From a checkpoint of a small contrastive image-text model: 48-pixel images, 195000 training examples.
Rows from block 2 of the image encoder of a small contrastive image-text model, named by matrix and row number. Rows with one number belong to one channel. Each number is 128 + 24 x the weight over its row's rms, rounded and kept within 0 to 255. All counts start at 0. Numbers have three digits each.
After each channel's rows are labels from the 100 images, of 14848, where the channel reaches its highest value: "strongest on" is what is common among them; "place" is the part of the image that holds the peak. Only what is clearly more common there than usual is listed. The data: rendered scenes of coloured solids on a plain floor.
# r30: branch 2 reduce pointwise conv (encoder.blocks.2.r3.0.weight, 64x128x1x1), inputs 0-127
# b30: branch 2 3x3 conv (encoder.blocks.2.b3.0.weight, 96x64x3x3, transposed, each kernel summed), outputs 0-95

r30.30:114077111135157135130080133136123110163149137132121098153126149114110094174076132177079119210127124120132136112129101115141117158162137156089110121131141110140158131133111152101129142103115115138189106125120139107109156147102084153131161136178116109108132136115140123121131130127128181133123112143092132120131200110117122157119110150137128178123137112153144148103118166109108129120145
b30.30:110100183139127118165107113112135138153115115132149115117103119102088126122075134153163128083121096120156116103136123116090147126125137112057109152166134097143091143134151109117097097103107143112115143101101117122104161112106096074144073132100155109105141115123108116129106134107114097114
strongest on: count: five; egg
place: middle right

r30.2:137139092135116120127135114118126183141138125141168096137119128132137140150114125104139141148120145145113131148158120155166111123111175128131145133215125152173134160117119108158104128136166081113110148061184115095075182128126102184122138127156118128115156137092129110115112139149118118107152064133120123118111148126127155121091137139106127130139127161113139150134108125097129154131095
b30.2:106121132158148118097158098107120122125188121144142089176101115138134131086105116114110163120136108138125075164083110093144101171096147107152090131109099138109129075104139128085123148097119146114130105127157118139093108129142135101146136112104136112131113135114132094130107118089165117172
strongest on: red object; cone
place: top left

r30.14:142074093129104143097123072129103138131156114141116122106122118098097098117147091108113157081156101126136104132112147104117136161124105180122161128143101120119131109117145167148155126164118126089131107087102104143136118135109137121139068107132119115112137164160138114164117129170151153183145120137116156125204156121184113138150120106141157121127117143119110162126099126156153121114145
b30.14:124128108135108130157155178108103145154142099101129110143138083156117152129128133131153116101081147107092153110139100120105107088135175120099126121136162107124136109121181131157140114136084154149131122125127134137130115158098119131062143104103142161125100107114080077121106141095115095093
strongest on: teal object; cone; its colour: teal
place: centre

r30.31:093184102109133153145130136102132155132158142154155168145135179116166139127122120176141129161104118124156154110133163118141135125072114156161142148139085130121136116118149097192099199123093097157098110101092092118129092161125129154167118103115142118122109123114150098128143146128131101077150139121140125134123112129120109187101112110140134132121105123109130155133126094118142116151129
b30.31:176117145145097139107119058169123097141112099151145123125150140124179168122138123136111152131163109120120149107119128103132140109111132129089114133121115103128173168122078109147080130141131096172116139099111106124100144120098131134137090148104152113091118116118137104103106083086116114161
strongest on: red object; cone
place: middle left

r30.18:119088135114159095111189109143147135127127108114130159112131067110159095103165117141149116119094097145128124087118157123160199153134103124138122182112126163152148160144145135156128146120159136139120101182138111102107155143126123130163089116102135129127116126069153138131183122120174148108131132111106135151118146112135101132101120138097124142157115143126089143136123175149160133123113
b30.18:108132118170108133117122103111054174090098089144122127145141138090149133108115116130134137134121121115117114083095120135130118106129116147139121118078108076151148063110116152126140163132129155133099132138076090139131090125109108109100095129118097144111107106123118158069123129143123119128
strongest on: pyramid
place: centre

r30.1:137098121106118102110147147099158093150147131115127129121110104133125133112103088138165091077100102103130170125138157125139082127118123104145131142189098110138186131134174141171124138156086123169182123133128096116125168150129153127137166134128147150109142112096157134114143152120173113136151133134149128141143160139163146134058134120114145115101142113106108100109107107129174106135112
b30.1:144172124128123129122088092144073185099108126108126104110139115169145133134119187138123136148144151112137143114129135155142127136126159116141140141098078150080158074138147120119117157154109116095121153163119154101132109133150132125148095147147115075087147163110140130106149134095122107101
strongest on: black object; cone; wedge; pyramid
place: top centre

r30.36:142146124118138100170068151132110102107168084135118112158107165102140076127099075139078122133131132118101140135134134144145125115152093108107117127131114116143114147109130099055103092130135166120152160127122134130153100084119102121135131154109123125175146140108142172138121139126153136141123167135093148172105097151129149190125118117116151153136143136128170164112114133156147108112152
b30.36:143143140109104143109098117135093100098110159158111155129098152123101142114108126160167110154112151121101135122141096138179087123134136095145120122130128149148119138101105120102131126136124128127172117141090156128163119112188122109099124163136146207114111140125091103153155134085123148079
strongest on: red object; light from behind the camera; pyramid; its colour: red
place: bottom left

r30.6:109129126134105137111100127193115117126099115123106096091090134100129126098101140085101104138110105117150106135120158124099088156106159159115123122154140107069121127097125132118155143121175153096108129129108113141121118101097133139112130117125107122164123125139118141121180087096132131150122110127173155133154114135194141119115139160098138129154144077150126196140101128088092150130155
b30.6:107114166130132119122112151094139114115111123070124100120094138165085120125100131113103116164082112152144136148088136119085099133088107118100127133162132132126108141101143125055132147124114132103089123127093126100138077138125121102106147132138126128106135120163107147127115114071174085129
strongest on: count: five
place: middle left

r30.48:121141118139090101118120117133142135123138139138154122137120151115115123136121154139106122111120129115122102118128096096117088132097120093143082113097134120047072089103100089094140131145129161184103138143116103137107132087125155121092129160111140114152143116102138134162118165135134087106131106125127195091174109134166116117093141151162130150125133178106165129148139117138160094133135
b30.48:112150134122135115140131141100133121132138100092113124109096143129103075150139090153107117119119130105100096091173148137132110123101159109135104143129107122124127137155136120106159095103106079078092085114123177151138146101134151109111107166119113118133123125173133202154124119112128071129
strongest on: disc
place: middle left

r30.15:130106104143134121097189063134155134120151114146147106127138148166097107119145164083166105166125116110123125117106108191139120086175131103112098105068107126120142084128124112107140091111121131132097144167129138123129136103173168121111075121102118113099095100136145176136160148124119132128151147097116165134128097119132135137106142119114132129090131118151138097129140150106137130157114
b30.15:124167131158131127120111148077084118118122087195113121086132114136104163135120109101111120137134113116108144106162145127152088142156111135123122124104104148111146099130099128146143090109130139144117113179102119120130155130097095151166079150112095109167123125157101182146119107120092145101
strongest on: red object
place: middle left

r30.24:090118152157078120137154161113150148153156114130124124141126143113100120112142168167125129100139130106166190111123088134138126156106099104156133170119157115139140098143082067166145099146108091095086143120124104105094115140147148139140113114124106126187124116132110127146095144102111100113100082138169103068123096119162128150129103169107135147146125128146118146127108139125129133131135
b30.24:102119117125107100135152143121131104083164127095139097114077094087120137093093114111133114145104103118109099106113154142070134179066106124126152140096122111124124119077108108123119118091087149133123096124126130118119122127114114122114149130133106071158137144176121155157134112148156123148
strongest on: tube
place: top centre